python train.py --arch="gmlp" --model="sound classifier" --dataset="simulated sounds of rotating machines with and without faults" --train_examples=39062 --gain_aug_db=10 --input="waveform_16khz" --targets=["machine", "speed", "speed change", "state"] --num_classes=[8, 3, 3, 2] --norm="rmsnorm" --mlp_ratio=4 --layer_scale_init=1.0 --wave_strides=[5, 2, 2, 2, 2, 2] --subsampling=2 --layers=8 --width=384 --mixing="mixup" --label_smoothing=0.1 --loss="cross_entropy" --residual_init="none" --optimizer="muon" --muon_scale="original" --lr=0.011 --momentum=0.95 --nesterov=true --orthogonalizer="newton_schulz_5" --adamw_lr_other_params=0.00081 --grad_clip=0.5 --steps=7700 --batch_size=192 --epochs=37.8 --lr_schedule="linear" --final_lr_fraction=0 --warmup_steps=770 --weight_decay=0.04 --adamw_weight_decay_other_params=0.05
Rows from block 5 of a small sound classifier, named by matrix and row number. Rows with one number belong to one neuron. Each number is 128 + 32 x the weight over its row's rms, rounded and kept within 0 to 255. All counts start at 0. Numbers have three digits each.
After each neuron's rows are labels from the 100 clips, of 14976, where the neuron reaches its largest size: "responds to" is what is common among them. Only what is clearly more common there than usual is listed. The data: simulated sounds of rotating machines with and without faults. In brackets: how many of the 100, against the usual share in percent.
# u: gMLP up (value half) (model.blocks.5.mixer.u.weight, 768x384), inputs 0-191
# v: gMLP up (gate half) (model.blocks.5.mixer.v.weight, 768x384), inputs 0-191
# out: gMLP down (model.blocks.5.mixer.out.weight, 384x768, transposed), outputs 0-191

u.39:114136097176106142094134140160153135091119143167123135137122076120061168115162139123152134140077110072124189154110076114075112136136174150085134117104156082137134141091071143160113113115132127107103135151178162123103133170159079147087125122120138089107147120158136146090140103150114122155081177130140126121132092124156107147118115107133115110140125132074125208092117089125129160119143086076076101047118170049118136167131124150176138098079178187110191121109124164138074072116107170088111157162135102137138152136194147142152095109078144120110090169068116122126116152162150148094
v.39:126103141141125054166157117180140104083084110063082125074047163171136176195081094100108144093156161113086202103171129150085128119125135161133117104108150119097134094120132081070053089162090137134052125070136103101049167127180124161098130130149103132070137157107135104111130136135143148155131170081098179132178130087144110140101090102106114128146145046183086138106110117152129160158183138168152127137135109123091168148184160171080160108155119151073099136103137048099119102150093154114072181168141177177106127132112139146130094098074145196147144122137078162132166177115124137154
out.39:084132170127112153106150118119120112126157090098117059092163120116157056144148124101133147117076127214155082131131131139060149150152116081103125159162112059127173104193196109123088132119116111167152115126201093118145092126127087095134126153165122151122126110143123133163148126059125130091138137085147120148125184104118150104147111185158120117174129156109171134137131122110139183117102076157117119133147127131147111129141137071069152181181110101169089119136116133153124157163104160120120129116086154137049115157081129078130168161134132119147188103215166139126201155143142147121
responds to: speeding up (95 vs 33.9); turbine (68 vs 12.6)

u.595:184105101086141076163162123114109083105116137155105133123121149156138128127173064175088138118112137105135140135164113205131138163166134167100071091097101089041197144133144164123144099160189120081102188168134119166114157060088146148131126138064161069067153154107128161166076178137118132118144126176112157117084123100153139084158144120101071161137087123123130132120100134072097097110118164097113106131129121128155083138133068118118183142124119142153107149153132197130096093127092194044080140133175119091093139080135147115130160127115096110126113097149120059081124133170137084093
v.595:090097138125191096161208130111103128088138151163174154170135208138100115175137130157168172125133141152103117176158103165113102107167061080111098125128151139121111164085173163109090141190131142157161129158148118095128068114107129107099088192162145102074206171157222125140098165118143118137155114094160141072092132178098162094128152166112099206145103176149138138188176167127127064120111110100138134073124083149145082070164144222136096091142112155087164170172180148104089129136153158136119115139093122108135073161097150094121092120121139160107112158115148090086113173113102079133
out.595:115149054118167128120085152162206175144132129150151104091151118183149139087117128145198180173142135135125118178172186142148102122135155062096150176117153108164132086154155061137137125119165097100108163070099111139113086047134165159104118129119200154100138151101134138124104113175099117058109151105101125136111152119111149164110137135113107120146159126158091114160126128129118137128066136126135115158102137167084106126137046168067191158104114103122065150177168144093117128106096098141139065097154098118110137153187156111142169146135110112067138142136129113163148121106089171136
responds to: speeding up (72 vs 33.9); turbine (37 vs 12.6)

u.635:088142104136090111073118121152149109076133111086057151115142173134116161081140124172083175129129130102108155108121122093083077141133237125087121141074111113091108112146163157129144074203147106128140144052114195164132169116170100120127128106167118154102105177131105123112169088161105051184141122128131091113170190108095126112108104165211130108147164081108104151174153156150135110150087081126153133087094145107115135079114142112159086178122114080175180071083148133097146115132179164071101183116149114125107133057146142133129122116143133137111104105159127187063099073133135142100
v.635:117084147076085110134091094169176083119152060176162146165107136089132171170120154169074152107113092058141107192102118136178082096175167092159103143031102154104092124136179206150093148131106128173124092150145080114157147085130115140103129139150100127158112130107141127136114170126114111160108139162142096202105129142124129124152116168086053069087134121099148131076122118155175115146174091175114092061021136119095067104132099102143226205064136194100123164154168120166159103139116143168078118109111121161090096153177096132147150136156133117110196129173122135141153152109170095137
out.635:069135103156084164224131149105112187135109146179161158121126143163111115167131168184228170159108121106083109208099069130143132129216065080125155151129133120155128180144153086149111114119145119137120077168150168150140077103126171142132103076141156091071097137115141096143124099123161107072108106112103113120087106103126163195114180142159092173172142099105132141145141131070156122136171093152137130122087149147115158151083148102126160128085117108118099132129116131125149114092152144157146198097089144115056171160113163137145073116131100099144132155101077137179135129111181136170
responds to: electric motor (98 vs 12.4); speed: fast (98 vs 33.3)

u.231:109123152085135139118094121120158180150168094145118129158166082192051165108027190184082187125106102140106137163142116117171114074132144139113106117127172136099145165143087169147130091131177105144136109130083167068079119149123111154130121127146105117163089081136131052093166109159093158081134099148092137143186147064172154153107102164058173135114123152155137088140123215139145034056128149107113165146119149129128130105165106134078112072195155086171129136148104160107104093143112139110124169121172198171129139180121098148104117157093156184125095120130098064127091127132102104128
v.231:139101154132120154168109152097085122080186133122170159157126169149162117097138068192111151119139143056087141190136125082130090090151156121137083086096143100112105176084110121081108157115161131219149090087118095113159079056065146098101169154180066133143160146134143127121118139110195141109050146143065111117110143107141140110090099073105051115194137131122132102171130079102155174126151134138155103112108128159116133127086117202063161076113104187154179143104047139130120087212132132089103154082128129140124137081160096135127136153166109104111186156143128151141115120081146104074
out.231:155161174178141121137120098095144097140121112168132143076081131110137086149096144167102110100148195117151133094126103107169126148152122156168143200109157131121147126110133088099134155204147159143141133169136126224169151113087179061118162143174132163139155181067138203169134085110163129137171137078150161151061129188098089134178157109183076107103198091099170118124171145145166209204130145173124085154120132135103160095076190089182110121126142103144086106075099176153130165068135132151129104144137102112149134158123132113113076149157103148161170143158165122093154147137156120124
responds to: pump (42 vs 12.4)

u.203:139151127194160101122107158175134052133089132122102177100159139094129220128088123110073113151128156159098129113180100132129155104096099094182113097056168103169133102107116216181161146145091100103069150130063081108154159106111090132177109106137131120074107108100150114144132141097114119121093086091120100161132095098116126135152079108143146122137160154172086146171107128117104143162189148124141085187114181097166149148100154118111115103113099096164154149162158089097156123148091068125104175092158099127166097165069131158072142141161206153123157130132154117126122052083111110074
v.203:139067107124121182195124079120102068167195160055118133150156171105103119149131182160148103104152157143114138126170111193141149101107173095138179185179132157205089088124177093046123110091128107131114167186129093180181158101179144132098133146096139138124135093111085138194137140136091113142180098140160139124125116109158174110121111165164170089108100158095099067083116123040170154100115163145156150145199157118157161097138104136143144120092113088141136113089131099060119139113147146151143168163114121107155119163127172093085132125120123108165161119130135122120177134086097098113
out.203:094097182116123155086146094115093148133136098163121125108092186157117069119096117122164142118146104100147083094132128095164149094114107114137171150181142165087113158111113075104122109187098161088176143052112121112117117140157153154022137134105138148135185176114132171095157082140128158079131146123097178111121149158098127077123160160075130111094156094104121101111143159119113079128099075131102167128150067182103129103147114193134157147125125151088115108150084138158135107126136192185155107101119155098099155172124151100173076135096067138088078049135206147073112177179094143095
responds to: piston engine (40 vs 12.8)

u.390:146172124142154100170098148182130120190150159147115185131119217112132111083129122089129152154123205202151081119145164101160104087091184100114166088167134139095113115138133154199134162111126144102144098167134161142112179151186156103085130108096164120123161129171137150189175133112135094163074127124148139105110080130103147168104185210146154089162166140156123147138051130095131159211143122123128112170115143188140107107132106114111161090135139146136208132090136115122122113114126122175153157119182111172067149162167129118112093077100169057145150114106101147085175161130149142098
v.390:125149074085107137101105188166104142163123144117091090168116124134083183131091154082149134142068101141112158137128105091164175143115079079145151084153072032122133085135145142121139128128118056141174127138179108065170121155146097134093094133125115139122056121117118081076159087111103137139151153164114162068072162104131175096149078156145146169124130149156099091139112132150135085196069123151109130089124164172082096105141141169162086133075141152155113102182119116109107110139164126064119171171065152162089129166150078135131100106134147119097127119112124109110117064137133135134
out.390:161148129115124110142115138129188069099114105094116063128089135109142066047102112168155108159142137117139140130129116116138118145165125156071140113179141168116195113123120195086097154201151177080098105188069132154149143189101192196109196105146097121140111125107099190140117132114082146109146165083167092134107138128114126113192150083103100199090137061115094155120133190109168129101169101137173151143166085158118141175084162074151035126109116112097146132153140058133084103086108046114126135115137103147122187178133173098086132077080154213153133147112154106113138121162125162130
responds to: electric motor (67 vs 12.4)

u.13:126128101150125133124090143097154093116175138162159179081106123138131110111140142128126148113167160173164164057110123154092145125109148191160072095195079103138088120119167093122178101168127106112111126130186169149123107104044175155116105137051230140132144113094107128099131113165118113079135122149151143075127125142075167134113140162119124118087105173096071132181172132061084118136159048059140134063127148143084173141083137108154133172122102110106116105135117142152130148123110171092146164174110152126143136116099132167150167162138146090086118102105122119117227147148196145119
v.13:084155125111118144156099157125129156152139126177145146132095187078141149182212125205186105097114085142044129118090112133121162140123104133134125084103098203151114115144151144130121170078098118167120164133078161085069114100103132152171139082137141066149234149116206110114133169153128132103074115165154174156110117083213149076184102197168076134006132116141194113131157145163130119111137159138120128069153171177116119121142162117116153154142096158157137163093117132144138104119136129132140125108132181161135092134116127103132160110126143130184071094080109086048162145165147129112
out.13:077110138136139151112112099112165151110120139129062107124096114169079199133129077125163130153072057111077083153095142123102131153135115134145142136166167121192161143142140115160121111111131082086158129142133155108113156102162103074151130101106116130097094198106113101164109143121158166120068104120054109149138140186149101165154085129103098083165115156104125117131130107126109158069081097157063122171069089132039141120147062128138074148158137072091111197130169119115148091134119078117106111090085076120185095177188113144076162127124113115092125125117159126121109103113130092163
responds to: speeding up (74 vs 33.9); speed: fast (71 vs 33.3)

u.405:089115095112132122121151134118112130115122151159130192156116141142148122135182152166160162139158148139072155150157150082151141183178130113078116132148080121112137100135170118221118101163125060040122105159111081116117153128139131175166113140125114114133146125152127164095136187073159147121177141108117120168126111121145126120125083117107142118122143134153217051072135109171158122118133123172123136132141129160139143094113073132152107140160124146117042121143134143157164086152201129156156138164084161181113174081059182157147139217161186092191083100085114084112134080128107161097
v.405:138139126113188091161148186083178199113140140168103166134143051125139166175150150178129134159138182109117097121129133159132130129116119098144170065147143141087080095135147089125116111150153123152150131143085135148105073140175130131127172081132122154144154135170133089135120133163127141123149127116091181112118084162075176149135157133174074120152106108165119091113103124139136190181109172128112153099120143099130191148130132138170135149140087106125129122197143122134138138101154150133163059125141141125131113105098130141055086113149111067075186138130078123155160146134079152094
out.405:146108154183133120071158106111176087133117160107179103167137130109153119129172101135163173113128150086163133096049137164128162104084123138121080090204152182135153107130095172152067084174139127167114241084109168159106193230115208117142111129109138144117118051110198101136149084136159128145224115095163106154138168115147113119140159120105138105116064148093147144093118150081137114109138195111132139103128034156138141178163153181116067157168135128157097165159050189127121139120099114161116171093142102145154122119181113136129141149128164135144124138195084134133122135083173124157
responds to: speed: fast (94 vs 33.3); electric motor (92 vs 12.4)

u.69:058141116102127103045083079118173152090156148105168074161129068186111154095106138148112084073201115156124113194125093090168188073125106147084192182115113078148123155099150168104099085108134163147142071139159140143138076128156159036150160126149079164117146087124157112170127117105128153138213116152112185130179163140126064113106127143134059066130106156125163138074070124112097156132137136109120113171130089128093141160144123160179128139140137129152113132132144110134070092126145130140169146149148135116088136107073142173135092114064078181147155142096129126160171093190189165054
v.69:161099108151121067133127108151092117083154198098120132183156116130103164178100130113150180133167152094082117165127136142139117186075126148124145143092138133144066104075118109109095125109145143145133102087128046131119097134151150147156095153094106142128117179162153168120130099209165139129132194124050120159095167086146143112141108141112142122170092117056164133147120083151152161114126125073190079125106120120127141075202129097119097164065138195132080150153105089102095139151095143187117085143076157116118118072117110151147108072052122132102153174092180100088121181076136113149
out.69:124174087128110135097163166097175121113167151092093162121138117095188139051142117107153120176104102167157146095142127161121092125109077156102139130158125176143185131157132092151091189137111093145114138217170121107123118145161132069135157166130175080108144144112078100115048164139131173132111083161112103154060079158211126114118126146147158094106095154117124140099128173058162139092099182169139112087136110091079137137184120125135087144108188158143143115133121155114176130123071099138120128112127130117117113064113135112126161164164097096128073084071136080090155109151145107160
responds to: speed: fast (99 vs 33.3); speeding up (77 vs 33.9); compressor (70 vs 12.6)

u.562:131168091181140154102103174141129165135111116093143182134053118153125099115136185168065118162097111119198125164106141122065167157074130202145121103109141096095143062146125125167170186094146120160124100116124048105147153105159119108116118170150167115103120114119174099108107111102183120137117096108142167093116106124134219129124120120129155078161111178031096124125163138050102140097119127124168131169151129155176115135182103131105139148091124155136124182162123127136194108198125153123126124185112106115054127105137114199111084114096170127070114138188125178164131113131112105120
v.562:103101140184204147097156191131147130134105212106145126122119199133185053110092143095098105144158148085167192163168110115079187083104092156124120123125134160126089120110096136123056108147149088116229110179121137110169125113091124083061127151139114129089121115084180124129180155087125147146095069135099161106205122111125103089160148086148078091145171104185132167141115094099201154127166089119120092103092150144164156147118107057189170052149151140100168109200149194134158112141071168095103117126112104105163173135120106119164166178147115082165091107165126108141108124102135163135
out.562:129092120118152170190184123149103136114122108107140133134143153081133126174107182134090182187152160089140104127146097168156109116162186140128121098158132148175191127145146087076177147153113134169111130054154114061047152118085105092068113108152123129124149129177102117136120135158141098089114098150150099154160102195076128099103165155118108093150132140175110093056177058161101135119112099197117091139155128115118099108136100163115131059136091130121144062146138152092101108117119170122118132142121155148095114133120105158124064124104156150075150132176133104095137163114163094165
responds to: speeding up (82 vs 33.9); imbalance (34 vs 13.7)

u.582:078167139151142157125144094110126178145064123154161141076140082080120122184147134169099133131149104102109152109049124129104079132059120166126129104135155129153119065133132112154118092100154126199120136104129106143050147093116149168083108105092176120105191120181121131104086152160134070112140100152129129102138035129118156124097125161162084135074083119168133128182139097090144091139186087133096175037179148127117092090054130104144161149075122155184122102093086127096173111168187124090183097176089161138158075118094158143151130127142168175095121098122198134132177085110120095164
v.582:109143115087092094103115087106183145103114130093139086154056093083131128153120136076149082169078173108057192155114131117179124103136200114096135144072092148123109096113087094117124154102131107140106115085139105153111056159233112192126162115114068122152139155157144103171092168113157165156073129094113116106096139092163136066132109097117130128178189057191205148107112069125155118175138160148113165135139117112139175090142160148097134137164162105150122139120161104117158104135089105102131129157100121130120077114153149076144088105115131100100126160115169112157064118118137138123
out.582:119119125185118072153079125119173099093161127119127148072120084156126094164099166154130146133032128108131107127137152148112089099175095121093116136150147101178130147130127155157084077098148120151121197123113119089120133098112107057125162134162135130167119159120127121176130144108100200137143141101123103157139141127097113139148121052110075114140152144187054205133151145133091073092108158145099157194117133109117141127124060164093159104124125063132145163170112129178097059107099129093151122129134135124149129146168106073132160134172101071060153099174159100085111131083113109176
responds to: speed: fast (74 vs 33.3); speeding up (68 vs 33.9); gearbox (61 vs 12.6)

u.442:146094125125119096072115146147136175181154113133080145103132129090092088135176108104130143217087078141151095118096149152093123129192107166172108120137126109108100136126123177071134112104099114090140134109192171098136178106124139081138099119163153136108086121191126105138141111167133148115122144089114127140152102177107110128134137168065119109145107117107100091129139119103131120199115077126141173163087084085110132115201091139115163108138114090080163091072115149140191102105144140129175147075158107125090136123100140128138139122108112125115129126140150085171255071188107085129
v.442:129100157126121110041150114150152160141175131115135097129079162106138167091152153092147094159121130160141149138091110104139145098170128140139084125145094126122097076142109107081131093151144109105096161074178129041170157148084096086150133143164063100135165137169123115164144159159116148075156140089123096126164124198104125137155165151086126136121077113045058156160158123068147127196187133152142152149111110156174111092201145133103090104088029110116130062102092117121216070134083147090095118094083135148138139106099158168107128112122154117046129113131156107093205121151144137135
out.442:151128115159131128151096118172104081198170115116115127169062123112154086079129100175153093094131133128118169166184104134108127160125120091100159118104128071093144145120157149133118165125130162090113161106125150107123157169111158146088129150096160127118178084102092151123104137117134146138114118154173055077142153122118105148166146106141123140112147106131131168144127136150126090133126098094131189090085068112154106096118117165126101110117131102143138103140063213164104101103155152174140119094183116120111158140144082141139122114127181180107127139061115203136145118191112094128
responds to: piston engine (96 vs 12.8)

u.202:095181129122202116126037124082139207137140057144163109083139135118172112116143131126141126175143100134120049146130109123135121062144109189054158181098143043150112118091083146180095146157126111117147121112156097115178126094115144072100125081085104101098067169137230093136089102096183129133099101160211170146133122131090104102114132121110166197154157100112097151136184172103183135155150144119138124132130168060089110090145140138156153080132152170101125099162098130138110141116074078050150142069091094125179142118117160180098164069125145149173093181129156139118172166167056126114
v.202:110126135130141136093137141097122144147120144152140165100126140151175166146101160133152139158079124090137090135121179157101077114097103191132142105174105122115112093129161168111092156079111132126121145171184111111148108137129137137097185117088184141089170131061168145149125168129162145168072094190073145146117118157145076126090120137141113098109096164112056148138095122165184129113108208129163104094151145160090144146170099113115114086098134153108102132183093104194179133159108087119087146123128143133088161153148168114142114196148158132079095171082157100149155130093087112143
out.202:162119146146113134104183160106164076118128147069117136120086097105138199139132173144144183114040137165143151097145164137121124160061178092100140091059141165088084137193196069092153152119119132098087145150154140141075083122120069190134138120116126116139181126103115121076182124148086093065150114106091095133182152180138151125147129152147047112119161123145143101144069119177120162098137175089156125100119066171192174136086049128052132111065102156118152136130174170133150167119108154181126128145122129085102117117087080125118140125114040105099197074114162126144077132156143167126
responds to: speed change: steady (74 vs 32.8); piston engine (42 vs 12.8)

u.278:143157074103148131181038156088134099126151141107171094140187097092115183122110131091132102143122118109118129137164122060093175088101086126107107127147167067129177131125119111146097154156107081126141127134119128129140181170071169167087125157109111152179073178153148179128125142119115166110141126156109073149121124138090099145172096131119157122144098141089099163164148194069159152096155085126088117094103135092099142171150124116203167170119089140137074115167124137128142141105119157186139151199131102083145126095175163143122187071125115155139094079091126142082128172113100105166
v.278:155105132129113172131102114087148107064116054097153134165111115161152129131107126149149144087145120092152166150137194159141155088119123076056108118088131149138173217155186105158100159127130143132078165109117147131084106106153184136081094105102174180121123135140096159134153080133106105142115063080098137166105125075145125090121124169123163152139181180058166185137083136194141132127101083194157065135158165043172132126088097058144187160172109155120128128104057158155115119090083122092110133111147136152102156094159115120118131132092091185112127169200169149163125147172105119088
out.278:181053132189083133132166141070150106106073135128109098134091130166136101136088136173140148136142093180161163096155164073220096099117099139153175049141090097156187169172101114101167175104100126098062137098130131131080048167187178077163137122145073109100168147141103098102155127157124140115159090096135125136137132091131122187154128178168069092142124166116131091093140139141134159160141020121157106130104093135132108174082143117110071157119101165116139175116157114061149177158143154146135158088140179107136146142157092123201132100137208132118109131066102126121167092085151155188
responds to: electric motor (49 vs 12.4)

u.739:135177076164176136161136107106153140177127126135132142096071134143119154130107145186073153129147150050106119055116105095114099136159122210133109184179208158162138110149177095105152146207153130127093107123136135132171122068118170093117090162130142102104147126159175119166104132108119168104148101173103162165167196147155181157151119130129133123107124178153098110137175191120133071118129109125101109183144112090111159128135175131083140119131111126164133116088133144127149091179097132151123139120187168110194116131158166141116112135128091132067104151127121128122170109091136096108
v.739:158119068143148096138179202083132165170149149128099161117133119117097150128183149154122206098131136134083135098105102167134134152131109128092103194202126182127149133129129154176129095092165156111111163087073107107129125186155138079136138112080165098125172120111138140136102123157158149133130204127084145090155135089135136121161086163111138148134149096102126145121124103128177139185170075201103167143136133056139107170128129126172149184150143137126143103098121161103116091121140202067153139121138116166126147169085171124180119156105080150076139130152141127086156113133178155125
out.739:134084153105041134049204201093158170139137106106115130170135162127134034104145126153144119107098114157127154149165110138167139113110125110172148093136148081191112095093092123095084173168145149113144117117127164109123162130076124129133140095159081078171072159076124174151145180134157092140131179175114178085088141095126113178060165129081137088117134159139153125125143106076169110160148134147118103096123159138129116114099115105116142197125157157100097063116046129146122118141150127117121121090152106063093077126137113096149145136137149141083097131124089165130142163101169149107
responds to: electric motor (100 vs 12.4); speed: slow (92 vs 32.9)

u.527:102143159085169173115201191084135117060152100125129117122090091117121128106103103134115117149188100204161167139186110082094095096188127149132111111120193113132056085151031143158135166147173113119123149178126083117072082122098112172129128129140134163129143135134068134181099144137168102133103122168177098120116092111095139113138091075095107101075165123137176124121108173124157145112147185104140152128132155141104110088156145122091125114173111142142100116130139114119122190126107089109097129119107101156126145091096133148135164121104131156149137125148218116147094102150095125129
v.527:127155119164124108135133111158086179104144151119110064099118133186134153189080165132101147188068123143126106170103121167126151115141115129172121148154130115101072067143113118153142138105161132118127085131201148154153148111156152147157186132098101164137123143110168169154146158123138160100111097121117127126113175202160131120107069111174104150111131105137119131100080156123114180087107147186113085203120131147112171084116144153112146187113106124094139212133096123142173132103152161158120164069081094105084137139170105153166124102111168139172110159121106099114149069100163130150
out.527:140157150141123063128157134127143096152125146109124145149150078113119168049122127146105121140098178032086132120101107156092132160142150102140150075131085114111206137181178151093099131115051178082196088118099157097134201125105134145116136105163201078126146077100160104124126175143086110078130111126133091124099142120122109126126122062161123186118071116107103146103094186150129102149138100156115103210120107181139106109121173137113140133134066108154118102114072107165174122122122146107108105121111153184124153152127136107149132076171037150159205126131142123126137141106117195068
responds to: speed change: steady (90 vs 32.8); turbine (39 vs 12.6); compressor (31 vs 12.6)

u.45:106075140149182103135144103103104161152207105095121119151056123176162140141094109138142124124108075073133104165138092070121089143105172109134081146109108109113124098165118130065090069140135121139105113149120102120154161111091092183147060048101152165133184156141075151055138068109151159085159127119171130163120138069128117141113121113100130140111112161056123116083140152089122099167101187142089118181129093051193126143143131144105166111107157107149122116208082179178178107151113072141095096119143139085123106134087171139119079117110110097131067184088170186151132070115146120095
v.45:116143108105093147179150149141088091134136114180114126184080122117127131089161115120135082204125089056146137131137128159076120142117178127168132159123094097178145166148130095113089138072156115173097098162115133101182101156136121134128143205178106131138177121058077117137113112112134122175083116093093227140075138171167127149163136118158174111122066193161133110162153109125117165141132094074117121121167127085145138165115123162169136125124122136138178107168115110183079079096162204109135098164124109166114146173099167138094070086019111112153140132104126128124139135125186129146
out.45:137150128179156183101156162107128126155120176131117105141135114051123077117166177164109111167147145153126126149148125139150109153138151168080100091078103145147116149100162112118165167130184160101122113138090134103110129130068146097119109125168124127162097109118171111151134150141128209177069126157124151140149113168134110105093145143130079151103153115126118158101107125098150117183148199127120105141143152078153184095131048077172073110158123149117182109123061132136123123177151058152137139075140080114165145133081069136100149146119116108144118152109191157107144157143117158144
responds to: speeding up (73 vs 33.9); piston engine (33 vs 12.8)

u.449:152116134144148167141162167107141071092104106155143114137150087128106044152156140109113121155047135151184143120139143113144157152137095109109121099116102091090167086160146074060145188127152134060119130139138148124155124138172125145099136143130131169198129046169123101140108151128117065141113142095113096173189121136171112185152169117132139144164154119164125167129126134060093186144135152088118155129173111102114164122156142173113080081141133117176147141113147168103141153171091112167143142172098173122118083117118163134127136139160168157175157159075124130154154059135181142144
v.449:120125135187163164155165128140110169132136145151104137177077120098143165146148149064082124124117144084117128153179185093121174112118159115106193121144111109106135162188165138125132119142094133170124135101099147056075140102131080155075140149080111167099089106100134136165166145097130128100167112080112141174131156116169172179071161151126063149028124177073158115117124089093134117205131163056136137150144153146145118128127152142069067130096123111105184083141187093143099112201079113149189130121158150109128103087182132184162169161091121111121125113118155126091155128125122102155
out.449:066155102127170127115117142124079132176137147190145198119138128168131156172102114154141083109228123149084181094145113116145112128099179173149134113161109137142082162081077181150118112142118065130200124084162114123106168180127089109134096103092139115093103229092124152161081139137150129165090160145129116110120121174118091126104118133144088134095098196102121131088102096139144087140098073134203065139147150131103117113127149105131144182139078167071094125104079098196122152141158173099167123102100101119163144137145130076140096163121132065100119068196123148152086171154111118122
responds to: speed: fast (73 vs 33.3); speeding up (67 vs 33.9)

u.719:105173134129123135015101195105178099109186084130126108074113120087148153157129152112090107078127147112131118150101138129121177169145146140136075108117148101097147078121106139105117143157178152120066178158155188134159125126110079115151052137143141087084160070175191158148149129106145110119098108085126156147075096112148138075131143176126138118121099146078128160119096200125093112135114121147165153168176141147131123087059095127133116060082071152153100122127174161120084182121162093161099113180144165088054141107164147140104058162121130135079145148093154147102112109181083085109
v.719:127131181060064107092075127100128164155124038145163145108180134157174132117094112134070115087119183111133114125125162145129172162137117130057183111094154121065115125078184136161115136112130125168124099125129135160175117141209090110155099151156163183126117151144125132127141130124140112131131130143205133112080152138089098121168105102091151115119107147119121133192163160164166150170152145156140150137094152174153154130123092128095111072131140155133149120169165083132112163179041085167073092106153187140089187141124104121177074088095114141130136074099121122170084127066085129159
out.719:129159103122110058123132102110099082133121097130145130117166086145124185095117088143166124079128170117137157138165148134119112104132081161124135127173130142071131114111136125086148200126137169192154076136132174128111120136097103105083053141132120129117152112080135102085110117170096028087190163065128143118082052153155130138119128111149123106087165108121097142150115111144192137113105089115153130165159108101107076180159218149057096172140105119074146123144206138165146201149118143151110120141060073084147154048150150152175147171140106134121191193110116174129107091131087103140
responds to: speed: fast (84 vs 33.3); piston engine (41 vs 12.8)

u.435:143169086126099155156115100127141082119153077101129131114091124124102088117145111088103142166096142143133095131095150117163149160116186089122077125097127140070110132139110153152149131153150147094125098088151081117170088143144174124069086103104116151129052154166125171121111111102115160131093130199095128165102175111154182102135108123135175168097140116097140092083082056122109080105081198110103138168193130073110116162083129109133113122166171153134131092136147161148125092088113177168172193129113084110092178108082109146178156132101074154082143155191129138138156083186149082122
v.435:111209150133160141157050200162106109138045069173154103158116143138119124122143183105167140149132101131179139146129144131144096135123115097087156144131147129086111151148146158098154124190156133106148095112146150147166138097125113112103113205112083212120112092103117107085154113161093193115151118114088070094174138154132106099167128121116093159068100163159116109099153124115172132109136148178174079091147121159096084139117126159113135090060143161087115145171090144148167114134081153072138103095145097099121093165149096106106088110123143146215140156138047154115116127103134134108
out.435:155093168150106176200136076073149190135145153192051115139107061176151155086109142091172122122124109104120143109126109083114173117138125145091134094137156071166184191101118140135100174184127192130127160110168141121098084087126207143134127176066144171157172166124156159133166174131157139124142072102128121133150139173138111111074119132123143087188127162208103119165151154100121109064128140125132142133129142137111154132128114140140186090120120108118138134106116117139136107144169120042108119034111110128077123150182168109145130141108078070090145135144155084124129119135049120132
responds to: speeding up (81 vs 33.9)

u.408:119105074119113092106122109108121109151117122103107115105123163191080118171152117179159141078158133101151136178162201121103074169100139207100144113088082138121185136081171137176097119096080126145117125131123110143179171128170061107170137130148174122113119102084150179130074155191121048156116180166143136124109146126165231097130102095142091128136211143110109131151164126135159094161100142118118135146174157120133159154140216162120105150131089144163107198097155097138164143121081101163159133128134068136136117086122057108097162149203101115157119171037170098162114142106105151140
v.408:209083101155200170211150145123127133135128165156090123071173110088126120125136138145126145173161152178098143165131136107112070122119103118135115196086146156130134142136117151121128124169154142228112180133106096109090086134051159176143129153146154115116137125075167126129154165031165119064060115168089072162179118118169150094154105119148122107118104140121118116142107121129156137175163130180184072100129172121159119113127111115109185168157098081128134189107149141097169076143128129138145190150129125111070146167080188125076208074084161103125118084141155143135147138122087168120
out.408:114155194152163119167128159147099109161132088169152125131110139136129103092091107128147148160097163133085115139116101134162182106158092093160185113073141134108102166105071137102140109095142143151118090109070147095056083142126154126106147139084105187120114163103175140177121106085182167114162056093126098125173143134132075107135135143086156174119043089133189142138140165127123142152154129145114178090143129111198095078090098108078140137087164134098090089098083147190132095133145148157149133076146171079069129126074149113137108164099121105135130125141117163116111149145180125090
responds to: speeding up (85 vs 33.9); conveyor (64 vs 12.1)

u.456:080187122161164119114104144173122076140118104181165108140228150141125100102112130146124067152179194107139126118083052125084123107083145107173166137157192115121043139105181177102136118145108138122130217122123121127069126083213170093152113115171115149168164146119166084121118125130150111201075139156117121119168108183100138139127170128130141124138149182105165111143073083172131082122115119162167118149145087094073145073115159112129151105125129125103106137116178155066185114137157193132154128102101132140148121167130110152129136084116158142102147139096130079160184149158133126150
v.456:095112103131169087159144145099110128106157154090187124156168179064127157056091114119127105140120066143174092128129078137124141152101106114160096117121123168150108102111149057180101154096147099108152130135087104127167109155098101117109133094131162160136152186128132177157147148192096117072120136159089121111131150194150141158144101196140131179140134141112155160183111162122212134067094075118113096144096158143100117121121133168183107135145167077166136146156115113197151099142139168146123110108117088168079172109192118111109089139148119112109154165132125048124204102155168118081
out.456:158143129121130131132144089118144163110129106082140075080129149169134189071129128185132130121068145052133116114119167136128150106102097143170111090193138106175105135151133098161150091116134092079126053112121104109094143066128090137146153154105083081120110131120200074122130120163105158160090069125125186183092116155190147120131105074132151114100114171106149149127135136093071117116100147107099096078123107118099159166240115128088070174059174147107102185140147155074111102147085130196104090121113180182144146143124162169098121089143066136123131105120130136140143167130141100102
responds to: pump (99 vs 12.4); state: normal (93 vs 45.4); text has "fault" (93 vs 45.4)